config.toml
encoder_mlp_ratio = 4
encoder_drop_path = 0.15
encoder_shared_expert = false
lr = 0.0016
beta1 = 0.95
adamw_lr_other_params = 0.0011
lr_schedule = "constant"
Rows from block 3 of the text encoder, named by matrix and row number. Rows with one number belong to one attention dimension. Each number is 500 + 25 x the weight over its row's rms, rounded and kept within 0 to 999. All counts start at 0. Numbers have three digits each. After the name is the row's rms in percent of the matrix's.
# q: attention query, key and value (stacked) (text_encoder.blocks.3.attn.qkv.weight, 768x256, the q third), inputs 0-127
# k: attention query, key and value (stacked) (text_encoder.blocks.3.attn.qkv.weight, 768x256, the k third), inputs 0-127
q.89 098:524464498462501477525516523510534499487452468534467530519524517544519495506518497514509471470493485495487501484496483453496497514479492489501506468491482518554489488486494525526507502547521559496566518535486546513497513524473546508517440515490493508517473513516475484486468526545510486493533474482517479456501495501507498518510522471492516472525481498545510524517471492501545530495548
q.90 088:507476520504546491553529493520484446481511533468470504487482456505520470477514540515492505499514567495518467464478477511497513530496489495478519561523514489502494468518492531543522515494506511480491482483494494471478459502520486535521489495519480512485497512468513538514485480494512506503535478465480468502478473506527502527517489530464496488514494524485531470504487505476525503422484
q.91 102:466486529493498521483494465517492480490495464496511468509487488478532513507480489526495499501559494493516493498502532546506526517549460531545503483492519486455540494486500482518490484469451478502510487541519459509477521488500539501508454470513471504511529496506485489466504510500505517454517542478460566521503493522510518507548507500488477474512497526473502487486558495492465508536499
q.92 092:468552500515516471511490492498508488526515518487475458546486476553487478523431507538520525485531540508475449533480485468519499483502516519470510558505496513505520507473493467500544548514511493488520524452526488488504504493533511465488506514496480537529480482459551474534495482475454483484448474477517501465533501487522537477502520496487473462505548514520491477549487507492528531474490
q.93 088:474492510509526507463493461484500476497498470463524491484512511520500493512482460507453502516484491502518529517545508483465534515489507508512535481495446485539501521487521515535496520497472513453475471455506485527510497534488489488536530474535489424526499472516506485453532522504454520497453513501473486521546486488512504445513469540494505533560494528519492526497483490539463547530522
q.94 093:516492518495489525486515494505491538522471506525504465485482481473515523510541518450527518458457501510547505496441496528519492504464546499509500491535467482444470517515509476488507528479483548508466464509512544473474457498475481533499466489541543510471470518479511482481509492508506548547502496512476574507511498514468545515449462532477513440478474534475505508489525494554512512524484
q.95 102:490514505475490468535509501477470480501481492519504516492488544464540530491480458501512449491492495535502484482472498514460501519508474506489494497512481518504489479515525496488490489505518485466484505532457526441473453520502470515518527509459522512484490533494524463504492514504472463462462517511521504496496485508518522497527483470521465453470520465501504471468473568546496484475519
q.96 126:466504454519525513479510503528503491487479471520508498521531480520478511557514541456482508477507517517480437496473481465461476531539500487507522463469555519529485496527477503516460553521468507450523506511497530439493475468508506511478508461486483488499523501482524531501557494465514521512507443516447500534538499544534496525470481481513456501508477466471484485497523507486451465507492
q.97 118:511489527510491462475508503461489450499498488449524488474528516530476510519543508518504480508502459489486498517454501485504476511477509513509475485530520485503536497509482481490518510484490496496473516447467498507498502538457465505491536536517496515476513505472483506510505502498486487488491498514490520546523500480550502493476508492506535463523481489526522516516498475500536501540509
q.98 122:516528499511498479476496500499498463474544520480484524494505525529461496522510485495504469492495516499509489466506469508496508483470496509449499506498553493468521504495484502499478513506477493499522526512500452527508511493489485511439491455503458496464517530485487499517512473473498468547519456511497456488476560467467512479496502499519536469474444525510525547492492533481484483480474
q.99 113:487547532524498510506524489489482492490489507469532499554460492529520517499466557519523487517469463496540474499459518506475497482490487530469449448572523497484516495462499480490515513500513519500533527483511497534452493498475489516507496533515458480499493457487516535525535531512522514452493504478472508509478480536501531506481467515487501544510431500550497477503490513469485534514486
q.100 134:482498513514496471484554525484468502500490504443486509488511474499486502516492475471496522478506526495470520466538480467541504502463491493434496492507493508525491494488506517520457534504517510516543513492521522551463524524495494475499483486475502505507503544499505505502480482448523497529482468548480526489515502508499500484498478485550527498508505531455458537520469529546504461459500
q.101 125:511508495517495478486437478501484516481497532484504500474511492506509509455498530458493483505527495491483541507452505504510471451524507488478490477500557510502492487502500538480493498477514476527482504487463478516510539484509500460454496461493565442455509508485482517494517458507490503508536543502512521487527550488482486508488524493489497534500545495511478472462524512497438492495481
q.102 110:481512542505464447481476500480503501507528513506464492499504502519506514495467497505523524547471514516522495522520512429496493489490506527482507546474483495463555484510488474488469507521506497499481493427521459524519521475506467488486503480503525478497479528464509443477492463501466495479430468500470498505474485479499520523484573506528510520495479478477536522474478507506503466525482
q.103 106:516501506537501508554509497482505541475514492522505523528470481481487513532522470527525498468503530459473539478468495504507503472464486500497509515481542541484500487511510492516523520573518483496459487479486545457494424459511481558486496465472495498497488456503489524540509485468468493523485465472508471495484509517464472523482465484541456466485474471508500502560473538507492514494514
q.104 116:487484449490486524490529518472507473510486511474486510509513570487517491494486490515494485481558473466480492558502473521498467518464477465476513491524490502542555435466494523509496468508470477482538556508444536498475544483454527513457481494489515512523516478542493530490506511514506528524497486522502493523541541533486465501530486527483503477519537475449472529474477508516488506479446
q.105 105:492460512512489478496474466510526514537506516472541530527480497504494497517504536516475483492470526509503490533555492504476481470499499478533481484555508546480469508483464505484517519502536521556480496503449519509460483518514529488518498477504492516518482461492493494519461498508505532511483474473495462516497495537527487514457506536488493484489457488533484473510478506448475542515506
q.106 087:498495480514532508475494500441513486524520513458502510526456451521512479456506516480492510521526516539529475501508501526473495499518541471549489472531558437491521504469473495499533515490521543537474536483497501535477521511442456477500514531508493533464521464444475499556495493480477495491501518480496525518486512433521513528477508467531456558530497508485521503478511459505501495437482
q.107 097:505486490459488489515503499512484534461487530459532526468486520498504502501490494479527512527509506498493489497480499511495475500506502492504498505535527516498461466452486547472478511514514525481453476474530478478493540537487445530493495489469525497475464516500491495452496480472520481511490506483525569517466495498503480541530501495521496491542497465476488495462555483494451483498499
q.108 117:496505501501523510496498506469487485463540485485498555500487511484514461517514485505472462535488497507570521481525469503491502529591480499507518473499562518449520500467471526507477485475509479473477487482477485518498479504483491558502497484452528500493478474537495505497462514474505506528499533488502469504485536568449517504497472521517492499466496492497530493473526450505474497506484
q.109 097:500472495509511540504529531530496510558440486532492536525511476508493456485506505485501498502519480532516527514497544510489511451469510465526526490514482484532493492490491500486519497578514484459487494510531533501574477472487530461501508525488470507470524508477485520514522507478491499511482534524507452491479509491475502536477492488511509531489524492518506468521466531490488487506527
q.110 097:479472454471499500492479518565537479499491488475512508510451485484506504483525527512467485476526492491527512504521503486491488552517463513495512499496549551494476485544540517486503528494522520531509475512492511465474470529519504523504483483487454509509490435513475509480468491501510479499510475434513574481461518511468509495471492543520454496471509494479518544499456496502473518464531
q.111 104:505492480513516513492518495510500509484501517519499522540497507524456500496486463446517497473482431504572476487488531515540517442469527469512539482519494515516523534527485471510474527489479491467514470515501540471538496487518493462488514539487516508476490475500477522452517511487466479538497488520522500518461489465512485513512517501500489511477512461507488465472563572495485505509507
q.112 099:459473507500468521486498510544541457502534524492509464496486526480527488488507577461519456564484470532527525497480499506479525451561508529492516480517546529441484473494463495463511515492498469498530488475503503486499495507485439513484509491464549516468525480491484519498485501468476522465515508468493516492514528481482476497517474455520494516492500470522490491479550483476443488496518
q.113 103:500504481512466529501467523562529512432509517470442449451503514488509486512495518501456496555508481531506498519495463530460520454517435510452488483503493498472520513475515503487463496492503492509516502484449492480505516486514459445495491515495513529565498491522501486495514514503486486498489499521519510511527513501511481484500511484511496504512487508504501477571500503495446493510543
q.114 102:523526491542481520475520486531518501502498478475442496530522532482491553515492488460458509517479472430538464488486503481517494525476521526509498500488517521502505505486462494519471488480515503513519496528543496528545521508482435516508491503481515467520532513514506494452509528476480495531516483538509505532494525499501438509512487529436508501488446507496501530476459483489533489523495
q.115 107:497516498492508493489513527535514527524489489531483528523569488551554501536482456484518519521495518498527480515534506525511489447467493505492511507451484478538494502487473479525510486530469506510510536509538483528523490477478497451515473571473513497499528499492509470529550512472517468510454495507502463493513482484474476481500533485517498474480541461493506487520494534497496514513509
q.116 103:504499453480520471513513498487485480553484492508493445489515502527497479522474483514501547462503505521446485540509515466539467511469536478509508496516493522519505493519527506499503522518493508496538486532513490469492475511529506505518493509522457515531443501483506505539457504500499526470501468475488505503500475510486548471487549459526485425513502511456499526504522523545492552471445
q.117 087:514495515493510494488474509505529488544487477475508525478480498494513481503451430522479472523498514514503544496505544474518508527522485500484480477514485548528501479519556531541498463512513530501516483516503518511533508510526476506505488487472499459476552517493510511514484499468503494465483525523503431526525488535516510467513478488495515507515500474527489501505501470513496470516538
q.118 114:513514447506540551530529502464488475519504459446531500480534482514482497497491474516512474450465505497520515501509493490511512549519473509527524428523514495513514499514503519466497528530498519448493513457506478482479520488505486473502494517470504522495500511421500493509498540499500486510481475522532502466485513571490493500470518494499471520484549503477547522475500446526543531493468
q.119 104:505519538462468495493474445550507508535516460459468456467496478481528484510484481518500518492530536482500499496522530515530500489485469527482533513512490528497554506517537513519514498464512476541501493463504461455507478451510501492554489474525440522554488487506500505500503502503491490526462481506497530465498461503494528500497494470506475486516500501496509456500498521530484493466517
q.120 100:509451450566537506532489499472511534499501529468520519499499506482495486499460497529505470498477510489506518506512536509466496500498511529540500442514514509527487512454500533499564555503505520484487477529449494528512509498501523496480489468499502519493477413521483459526521490496459535474472521481485436537479486514488498529502501501506499560493504527556485471511476494474449484504487
q.121 097:480526541514471487495514531524539484478482499543475491510504453512472485476493464496501494434491552513464495501504522447515483507512499526477528499498497541498509476509522516490554524560537472500535506469509503494476505516516514503505564520470482494470491526483533506508528505474453496458453469535494517458493471506470499499489549461518477481504529451524532501521462513527533473508475
q.122 098:509479505505493455519461462496509498498479474531524473473481509461459535526496511519512516510466484444522503481512520482504512492491520484471493536501510516494523532473504465490474459448459514506488479484513508552539476504526488512500509515519480511466474487455507459479538498496483456524488475460538523516512521504492503530532500527475491513474479520508521520542502527472540499556502
q.123 109:481503514500527498512463554470463477494480485497528460563512459542510491494494485533491463535487488498554507483495553440499496518517502490497478511494508512524483537521500467475523499519515486468513486451528521505513498480550517504521511506493491481502544480507523515464527524482433479503500509501511494489468510517475507466491536465564488499475503511537492454524523528480485502533519
q.124 095:520467486522477520498516503511484484497514515501487535501501512438533506522532491471474460496494523491500506514497530503534524505512518433492515513502520530466462501492469474501495478537506458528494505518505512477512502491534492521517518513475523468485507504519492533523493510467500477507477484513493455508456545475491482519480486473471527469493475479505461459504481521502506498512518
q.125 107:510526509491485513494513505478526515501479506507506448500467471480452524508482532485470562465517501485568503470496540498524506483502526461491493481516540488495489495482465534518491477489533538546446487492518468466479494483483478514463480479517493556512499465500536474522499517522520494547506460526490529489488469498460504544515448503497440456532488518490487510501520522501518504480496
q.126 097:494488463462501513536504533512492464505527477492461479455519525506522502504467533474495504503476494468482520510488485493497499554520461485494465478512476513524489532519511561485451485455483468468488502491484427461464524473533497503458483498470489489482531497538498525470476518526499496476512484533508530491536539509492499460539495495465503517539537537487490498502528448467500504511504
q.127 116:498489531537553566530524521483526521536495483532529493529477467510496488462489539543518501530463488533519517491486482510487515495521525478525489441482527463534501497474463499476501483495486518520495496499516479565510506550469496552488516466530545501496525475471503503485521505521469515501491539508471495515483462496499490487462459540452518504464475510540454504462472485491501524485504
q.128 125:466508529467528500507498528468478473495501508482494453441495477531469524482514471546512475515483484476513495517484517504463529491523522529495425527517461480534534503528504478523499506525557533493533523479514506495494474481580508483468524491520521484531503472523524507507495506507447478506491473484484532523513489468474532525526501477511527494497507538485533537528534481497452547512521
q.129 139:495498456493512542492535517500487525515497477466495485535501505521502481501532490508542534473531466511516512508514490474528533471500466474509511464506498511462476504505476498513471488481493489507498546527527478490477508520514509517506530509510488504518514476475515505483540522459468553488492476582492517556482493505486496513467499498455433452497515514447513523505491526527484559506479
q.130 119:444487456500538494547442465495490503487507504523495528497498467464494536499484485522489529490516489490500463516499501483525533523511511494478475496466484476528512471518503457552506514487504485513525494530492510535511494495526516485484468492453527475506501513459540482553500495495493479482473509528497539462525501464474480539499457488497495557504500559563492491453455497471483538492508
q.131 130:516502510527495460460491494526528508509531540520504505536468502512531498516522481492457515473555494559466473498464507506510467513516543474486467505514506525473454519504499498481491503458483483511515477529490500517558463503500461475509512525485460500489491506506508520488470487503450506470493535454461490534456504512530541477519498492518516490492478482464492479527530467516528472527456
q.132 124:439488539464509500496468480477504501500508525532476464491499478524479484511501503510535525480533531531473496519519450537496518472535498514518524527462482490492459502509487490496519470504483466492488481505479518491532512525509493521426492487512504504479486534536538524524465494494484494495455510454503503520525519540496495492503471479532535517473479527477463512524491475477502500512479
q.133 119:475534460486479484545459509506480563478526508502495521471526509477466497529496528549544556489499504538485477500512493484522517470482498519496495489451519556503503476504473479496529520520511534484500493476500476491458490491511541505487494491472525463524489495510551502477504472479441520512507490515451491459503470472484512487515503526531505533500494495501471465491542488509436482504438
q.134 107:539547468454489512517530517482531494494513538495468467467450506461525542492517492501460476483521485510505508521507519491513482490527507510482485514554478473515504483496493493540473525494488504497501507525505485476471472483511493488510489510522558502502501437472453489482483488533478498509503487492485497514536512472515485486512478496472548477519499489504546506508509454524552515497470
q.135 101:487524500432477492496477506503525499494541498504496486506475502475521462516503506524473495530494495489561496482513446436491514535505484536492488513530501505489512462481500531502480463490491548514509527551490538534507485507462537500451485500481493513528578546487437511525494501500505502454535491532489505493482492527494511542518488491523461482499479556483452511479454475523509539499528
q.136 102:534511547542507484521484536552474526528513490481508485507488535583486504507492521500500489497509501500507528522487509499480483494463494503520521489513442480475508514486511490454474507511510495515480500507566527491524460538509490505516518475502510496490489517546523490501487524468548497529507515549442467543549505510457508499513508506522482449493524466474505549552516493502492493511441
q.137 106:522497501503494482517463492535515542539456484525520472492507501489536486500521477555487528495482517528481526558493529455472520491455515502491510525500464477496497493536484492482513481518505475501508528506525533486511516462483501541494502514529487529432430514521518472515489541480480493550471471486458485410514503492478497528468549494506524492492496467523511479515524553476514482466497
q.138 097:507496525516522493481483529524504524520490482509509519489501457530480481425492481465454492515462526491484489549550474473472547546496532505529463482451489506505503500489485552508500501512504525516514444470523490515530503515510530575517545537489532530469494496505524517521496516534541462514440487516487514469496525523485504511490523463512512472504509458484480487449500502541505487454523
q.139 104:499472504520527523513504506517532506471515511493523476545487523443471511501483474502489506481512478479498535524468502489477491499512523487471459489504505504550481553499507496528516551499541522508500501476500487495505528513474490465537508504530509486490513503485523502484496523512500516473506496564497499511545498538533500513514527529512451494547499521508493507462509484568523533485504
q.140 114:500503495490479510511521514506485539528526495478508488504477444487470503503527504470478485502473533501519519488465512527500520482497492484493535537540494512484497499455501477510491524527499556528515477509540445492498523490522495481521486509510494427500533499502488444519518479489486455543469507518506548512541527512493504450477453502555487527490518484477476545528512521475504522501490
k.89 096:533500498497480497468522475469499526505511527507503481515524487524496533505500503490475485464496525512488541492540491481536504502539490506544461487498534527518496492468494497505484507486475522466532489516469475463487482532466507524498473500503465512437429476488481503475532542498480530495490530441508470525500501507462487521520490534530520521456484522498483505506517494499495493544472
k.90 085:492510489511455505521503494473508542476471509511474493509510460491485456501510508553504439526493496494539503483481463468523484486479477493466472511466473540457489470482514485521453505456503500477511486522483458484508484522518487470501526514484544453514495499447484497529496504500463477507528496476494507544522472475493440492563509477536542497470503471528466457513485486512517497501534
k.91 096:476428453504511481434522490501496479500517492497484515506539478453525502515486506511511502513509513477567490435507487505488487519520463485534495472516519498501500507542482480493536442500513529467496526471536512496504493534511463508525551464483527489508501475517542507524516522476502500476509484511487510529505479482536525483519475533459504527503498525496502525466471518494479436532510
k.92 094:490547513483494491511470516489484500510489509539457501520483501489463475509535481517522500529477527498518450494517477492456521474479481540476445488483513517464520477498493499474457468535531468509526546509470458520536508492496480475471501536467503487554502520503478508514523479532458451466499518503463480475462503517479479540516504482547545457541478531507477527478516490487495492477509
k.93 091:559480463510524488474480538501557482506492529528489485502519527501499478479530481476500488523487460512493491505482514456528482505522477500533454496480500467545500487512505465479512503491533535416503538472512481495504497527499496485455442496470507507480499454516481517473463519482512538470540507536557534505470452516530521497529484520502512510501532470513521475466489498489506510509494
k.94 092:493483507504500483487477507495471507496506477499520478506476479475540458477517496495477474471513511435512503490509503497495540486498516503484511528482541514525455508486508488515497512540485543540504470480571571493437510498526552503482498497468559499534536498521514514483487522454467534503492520502537501467491506467467505508532474484516454469486478517482480468484488523488473494520509
k.95 097:499530543520478493469510492500480474517481517462499458500470542516482451466509472492466494526497509482507501477515507482507496496533503509491513516502514467486501526481493478500485507491495457546547501471520510527490483477514523510475502534461501476494514534492468515503534515504441493469481505549471505466580551500535458522482477517489485467515498556490505492528546525510468492479567
k.96 109:512458493480515494504523504497506534490503527539516481509508496508473509470511455509496540484475453498485490469538496451464463494503495500546531489462485487524477480516487472525503519459486496502493508473522504528493477513509531518467487469489521472468537495536519460479538508488474523518526469571482540505457506498495527432505532499521531481559503532503524479489535521460530483483522
k.97 099:512532509523498488461494505514486502482535489496498542491472518524532502475463476501497501485498505540464485488488496536540482512525484486507483501475459515517502451519522529482464464486478518458494516494429462499500502514517520517514536544503526547520512489521497495495502459493503529481511493515529443487518481514512539464498475507446458495506499475474505536514467484492469519461492
k.98 107:491516455501517456529510503484542548533514476540532454507483507504538497453510495480493504538501485529503523493494498529484439443518498462491512491523510513502480506509490472457495546511512514479490471492506473513521505542525481469494483512504518506503492552487526500476502508453455528508478504498550510462502487510490517539534457478512465524519551488467456497484500447515514502518501
k.99 101:477515542546479486480523489500501485471446482484498483490501490483488475514491492522476507502476481500488486490522521521509546513519500507485500513517466504509506525492505508519444471508494487483491503512498521471457503520522502560497484463482485483506474540505469435529486503493489436490487496512513478500517530537558506492483490494485519464487518490496495498431509504536487492484455
k.100 120:511482475496510486506478519502531505452527512525525519521491515447496488536511498446519512518478500467547460543537506519501484471540512503537512506516500491504504540518503475511504537542517556492513487507509474486478514492493462539513450477515488544469450459500507484494525496508528524496499516474499517495493541542489533513508505472505489503480479509474525513491503465476479517505517
k.101 120:463502472456464497512500507479502483526442509471501551482523493517531525480503488508498532500505485514498473486522508440520524519515506502493528542537501512506485518523511500509539490486525511490511541522527487468520542469517506540495519534498486534486519565509552494524519497478501464447454487545456508481482504532500515489511504512491543505555489495495486532492498533546514487492516
k.102 108:507503545514487458471500514518500480509549498509480450490509542546519499498462505521494522500480511493492435467511509467520553504503466488460477503471558498563517509510525494506509504459499500500521512493536507498488542500481464549457467563492480511528524505527495527516482493491494457444535514537484468518486482468497496520511538528494516485545509487475492524470460491489515444479486
k.103 100:492494467509504473475483481556438521502448517510505467529487535496495493513520460517514516477502471491530551523469516492489491508510504528532524501525516477448521529470499453462493508525445478554520450519488514486499481492469504474538472519547471512470493508514491505487504536552520449503494486491521516465524476493480491528493496481501515490477522538496486456516507510506502532444547
k.104 102:516498498480533493495532494489484482463489487516510512516485525445473471499515518475493445510470492531501503531495517522494515531498520513508484515532484495523514503478500485506490543500487528449466473531454498471493503510447496496548471525514550541487484495482481491540491486509479449540459491508556530514489498509525491505462497571504493507557498482507497537533528535494486496503522
k.105 104:532493549487467513504495525526518499497490510486490490451524500489517511473496495548502496467508490492472486458520520523514446550474471511506514520494548510482526505559537508476491482511439490522517513496468487508510476531450552486539485512516473515525494455524508485527494559474505451489525504458481481509471504462504468484496515505495540486495509477507465451515555487512491466507492
k.106 087:488537522434489492477517490555500511479525477533498532495532519459472516510557474506421525460482505477458447457499517512531501548459471479514496509501505493477519482491517503506523484474513511469501519473434487490523473523482507487509493469491505462481463545513529468503480521485510474502506504475512501537478466479497522449504517517510479481499509463487510519527512474521495491474519
k.107 083:513474469491511479473483494479499459469516510473510512457521457454493512495494523491491511517512526520499482531520478494487471533531514497533473509474487536484477522491534486522520435454493508528513530472512521505443524465527519459491478441475527481497492542505481546539525511554479494439463533537471494494434538492524508456499570506463517479497516473459507534513537503522482508520487
k.108 121:535518489555529485504551513496482446505466511491514527490503538498499533503536471537512509506480489521480493547503516558467498496518491510509496480519440492504518544498540474490525478509509512491476514514514528525488496525515476472521557430485522516505496508478516516528491535525529510460520484552499526555484515510510557482505499483477502469516519527509505505486503495507495503482503
k.109 092:480539512471449476465484484548512508513505538490488486499518420506497498519488496460493503478517488441513462469529508491530514461504515479506497533495547507516477497491516503503525512490504472444475481512492507500498467500496486488569491506549496500461508506521499461475495490507457498484519510504493508503518487494451509478494430529484505507497497473446522506528526516499539487502476
k.110 090:500479466497508490514537464546506520501498483522477453499491538517517484536534476514544474479501507540527533483489469477524471493504481521498495519487486491464505554468478480500482509496506451492480520498490466515546466456509550509506505488533496486509506496475501536488544533527480481484485468526508506500471485503492491470480563494534512489473543526504508524489538527497523500521461
k.111 102:481538517498490495480567533498529509516517535465525528495478511475517552512494470432482535507536473508560485508537509496501544505489552503513483530507520492502512521521515538498509475474479531543491502487563557482515470479543503509542483483537501500514479484528469481473502482477535478493501537479517484481522521492487495541528486492484508490481499544462511511461496467454503569496492
k.112 095:509530502509547533530529500454468498508470473477468469459499506477465518477493490514468509463488500459487515455501468470486499536477499543466470500508480495467503530524497455514492493520504504503464473516491537487507498467520469500499541432414505495540504518551500499526520449489524480501484480515503492515438476484468527464534521496497509504493477488468540506505489481525482518504475
k.113 099:537530508510539485493475525456495530485501526518492541499498532507520477526531530503490547545508499496480503489469501463471511547455489513496480498502461497484479477524537522467547448503531483499505490521463489524485494536512462494528489493490452511503467558467530529503481478485502488528479457503480543501536475504478547504503494488451492479484520517495479539546550507483504495524514
k.114 099:529484525522513473506486493517512450503470506511498476493490506514484473497489507524518463482514483503492509548513534464519567560500486541532513506503500503479514476516535518505507546494507556527518511484550540479485517531480562479527503497507451571503507465518487494481501483502540523506455549486563475471510480493499533529485512485526453506467500527496496466482508535477507531469436
k.115 086:507506508497488460455502513512513522521529529529503530500522474526507525488486489510488501469518477491522502526497494499461498462492496529510476503482520531494478479482545547514536489544531507476538505517477522530491486474481494553532444482514521472490458466514442483481513470496538482477539535459520504515519487507483522540469487510516487498528491497448482478527512515482506496502507
k.116 097:497489476494441469505531493490520498515523497504474525527497500487523492514484460503519482515486522501534488474464484550501487482486467545505499494501523496531496466467500525495475441564552471491470502456499498505485468479485468517435485544481538475487484453526504497468492521479465475490524532506480470486474510487476470529501480522541509485540507475510448482535479466444483469522494
k.117 082:509516491510481477532505512480505490517535500517480478485464514496483544479503530496538495453535477508492515531442481508477462450532496519487430498509476499497511498492490471487508523444508503474471502498488455468478500522518494516483444496495497518483483502507503495483492512504514504514492508533526516531523499523492503532542461494481527492524505533496474519546518468520488496552460
k.118 108:479523459458498494519495497570533447472488509515556519533466515475501485541507550496515456482481505519482482554479483502486486474512493478544479514523500509506509487477502473523514476498521494513485533500488491470470509532475499508476469476546527510466454467481489506514472496477513475458559493481575489498475492541503492487477532505502485462515511516482523529485493481426468560518473
k.119 101:505507518532486493507505520466499520515487508504502537511521487515514485511491504490481539483525483492539466510490537488464498487445515469434490496476505496507526466467501471510497436492503488518498511471523480555492505478533464497537500522516483470524493526505502507506494467479498472515521478497522489483473463457487492515535502486508512495532529489490454555512523467433493497536517
k.120 085:517496491498498497479508503515501457489492491460470509464507496509496517475519520550495474498499505477453501491472514556525489572484429543503520513536498505473526529535495514505483514476504457500515510509478498525545488523505498511544474470534487528452483452540489534540503526497494467533553510475484507512503491498496498425472500509469540503526507466524483448504503476498487502479522
k.121 093:529549528495462480527467517460483473493521468526504465494491529521506441536539504490495543523478505513563508473507470506504495489440508530482479522513537491545500494467515476465464523505494512517517530522458493511512480494488491524458488485499484463478501469486478512461449459511493500517514538501504475496503466494472500525472498484523510497498483485491497505511494506494458488511480
k.122 090:450510503500532535449487500546516484545530487484473478504506509512520532488489460506496493489543493508537521512508524517506516525536485454488530523477495486460499510512497500505534517506481479522510451526544487514504470494483528512531574551529466500523516503541499497500496545461520527490503485501489492473491510523506551474544539469507513549505511525533501466409478468512496522472484
k.123 101:503486497498485530441493485524496460549494507488459462524461496520506531556512492515509529513484482462535474506492508487494489489510473552504504503522558510502495486524488499521491503500506500472506480545484494496484512474499504523475501463454468497468527507484505459514503502507531514451483502511456504509494495549464509533495503497499538447481571479521529521511536509474510479482497
k.124 094:481498534523523463501506481483465480491503526517493487496487532531488514480526506521480518508529475536538502528524492525504503513506499541525498512490478480485489517528514482505512548512482519548466472549494517514486478486520541481513488498541495524509503538497504525504503506495537503519478528508515453449542517506501513517457494451516514444455490521506476497473518546555468461479521
k.125 102:483592524500521473494459504545490522480465524455492495481505489492480464484502516504462499478474498483522449505526526448479561493503503518476508539492515510440463479473504497513491516482496504477491492514552496518479520487518502457497527505493515472507520518518490450511504503477446433478490507497527506467502514470487502453511521473517500494461499459474497492526442483514540506489476
k.126 096:498472463504541527517496499509497466497479508498482518461515482533535506501501551484510478514502508546489476515478442454487455527560504500493507486483493561539445535536492512495477496503500471469480473511472492501490521521502518514459532504464534535514539510462507533521523489496495497497486473500483496494489482468488473452513529499492501547512541456459556505524482503509544545554496
k.127 110:477507502504501508505449461490542509493497505502538505455481465454485463513487521506463498480487514480467492509486478504493488477552448489531499474538509479485468484492513529497480575475495527463519476514500493500489495524558511489510514497502463533481491467515490480526509514503488496482487496479513529546507484521509492481507500473449465516492532469488512483532488525555545487515504
k.128 103:489466460504457510513500507539512506498511496513517489475481510500474464473504433504469463481469551528483496481550539497516511490508543519524445479464449489511480486509509497496544478496525485489493466516495518521466537464460490518490561481497494489498501528493482521453488489444441477458507487484505534520527562503528514484533510499515508487500457474485512510499510523515531513486461
k.129 117:484545470525498492543476521542528476454487511473506567496481546467527504493492515489467536531530465526491518536517500509499486495476504503479505491528510516483482511480494460527506535519536472531493500479529449506487470519501468470536470502499510520514460489512507507466493453498463527507496492479515500519503491506553498493443526456511516493491529502512474494547490442464532511513478
k.130 103:495470464484446550507550480509493490512532495530527483524511519486485476482464524489511496521482464496467467482487516511541513496488531513502527486480521513490501530522443517496496469469468550487488549511438510472518476490509512545459529506538503518518518481497468487500529485484517493501509411519555530488496484529489501513478495527520499490498484474464501477520532534504477512508468
k.131 112:488510516492527497516469512488488480542460510540507488473519482506488491525471482504556516489458459525518492535489476475512513506490531451465497479510479528494479470480508439531503493509568508474498467465499485488464498515546480492508496492487473507508478465502488536531491483492484497497506465511490486499523516500509458531497507453492532498507518475509467524453516481493516516523562
k.132 123:527490544531526482495503493512526486503510524502508540468520494481519471526503498569521484562490484480531513477536502495487494475465493472530491473491470521481516516495552492496532500510522478480516463437498547475457483510534523492507512481521484470493480511550493532499516507477468480479500458507544549481487466504543503508504536496516474511515472481431490548483517504548485515479538
k.133 112:460518522488486499465550510550561478493514462505490445469527485551503469527487521457520505533513521467491509506525479518482551482528518470517495517505517555537450518527454527482531506485500528500498461523511471459489515526487525493467488566485510516484483456510471491461488544490504501470481495513521489526527540525526482515542469489465491526478513528472482498536492534548530497553489
k.134 111:526473454535485543503478537512456502521494483469550521496501470544477457497541493539489508483477496460473512493517530490570501505488456480521494475480501487507523535534466496503512459466492485509555526481539482542553475474488457482497514458506510477477454515500483495469500483519511491488483461484480534488537500557509509503481490493465470508492529514483489499492526508484522500523465
k.135 093:489550498517538501506495521469482520530486543517512510503503480495514474492513547480475513487544499535509541478456511586490516525507484503458507492477502504519471486482476476506531455503507487502418486472536539499484503495528466482507482479499499421507485506476499490506480479483502459468514474506510478521487508487517562504481553512515522505519527533489488488525543469524482464512484
k.136 113:473475456482454519456531467471448495494492507484498533516451480519495530544512472499498452501535562514462511498471562498502531499505512486505507505503472522464483514509501513510486493502523514508463477475468482531500575466484449477485520518521525525524542508478529485509534510525484508463521521525483543488480519476511531495491520483510519507489491519494504470498524516502495468480519
k.137 101:505532517505501519471532518509494476521473502519499507514465476464546503476494480519507485480512488520531521535496530517494522507540502496507463487559442467497469506502493508438476522559476481500510483506490497500450509493506504497507542538522537548477511537529496486510491528536488511505484474511538462492462491477505527523498511478486489522480488540533529513483479516521511475450490
k.138 104:512546472476516544496493522502487493503513507520483493498488508485495540453518494492458484522478510516503517494479511509539492516498505533499468524502454515521467492500551469500506565489508496522497486502458498537451477528506482520477500511505541529541498461455507492540491497482477497550500523533518461481476524480470480491543511489476505522498531544503495485479452489480463490457487
k.139 109:511510454514509566470464503480471477464493471465529533493532510482491527489503553482535541536492496489493459471487499542461458494523510464520494480474519490464484469465476503544521451442484497489481497535509467514490495512506508477531499503491509471530505511465490541504482475477489526502487451484530516527483498516488482494514474469460539546499483488529514466473547466521499470504465
k.140 112:528493475513485502492495497483493543511525514487483483492474503531472509520458495507500487469520522476459466481490513524537496481514499520462514486533485505504505476511550519537454502482489459510467559496518486493469466467500495471507530512504493482543522511539494538502488506493485502461527481495469498531521519492475516496507461475535542513506481509491530518507513486518489490510492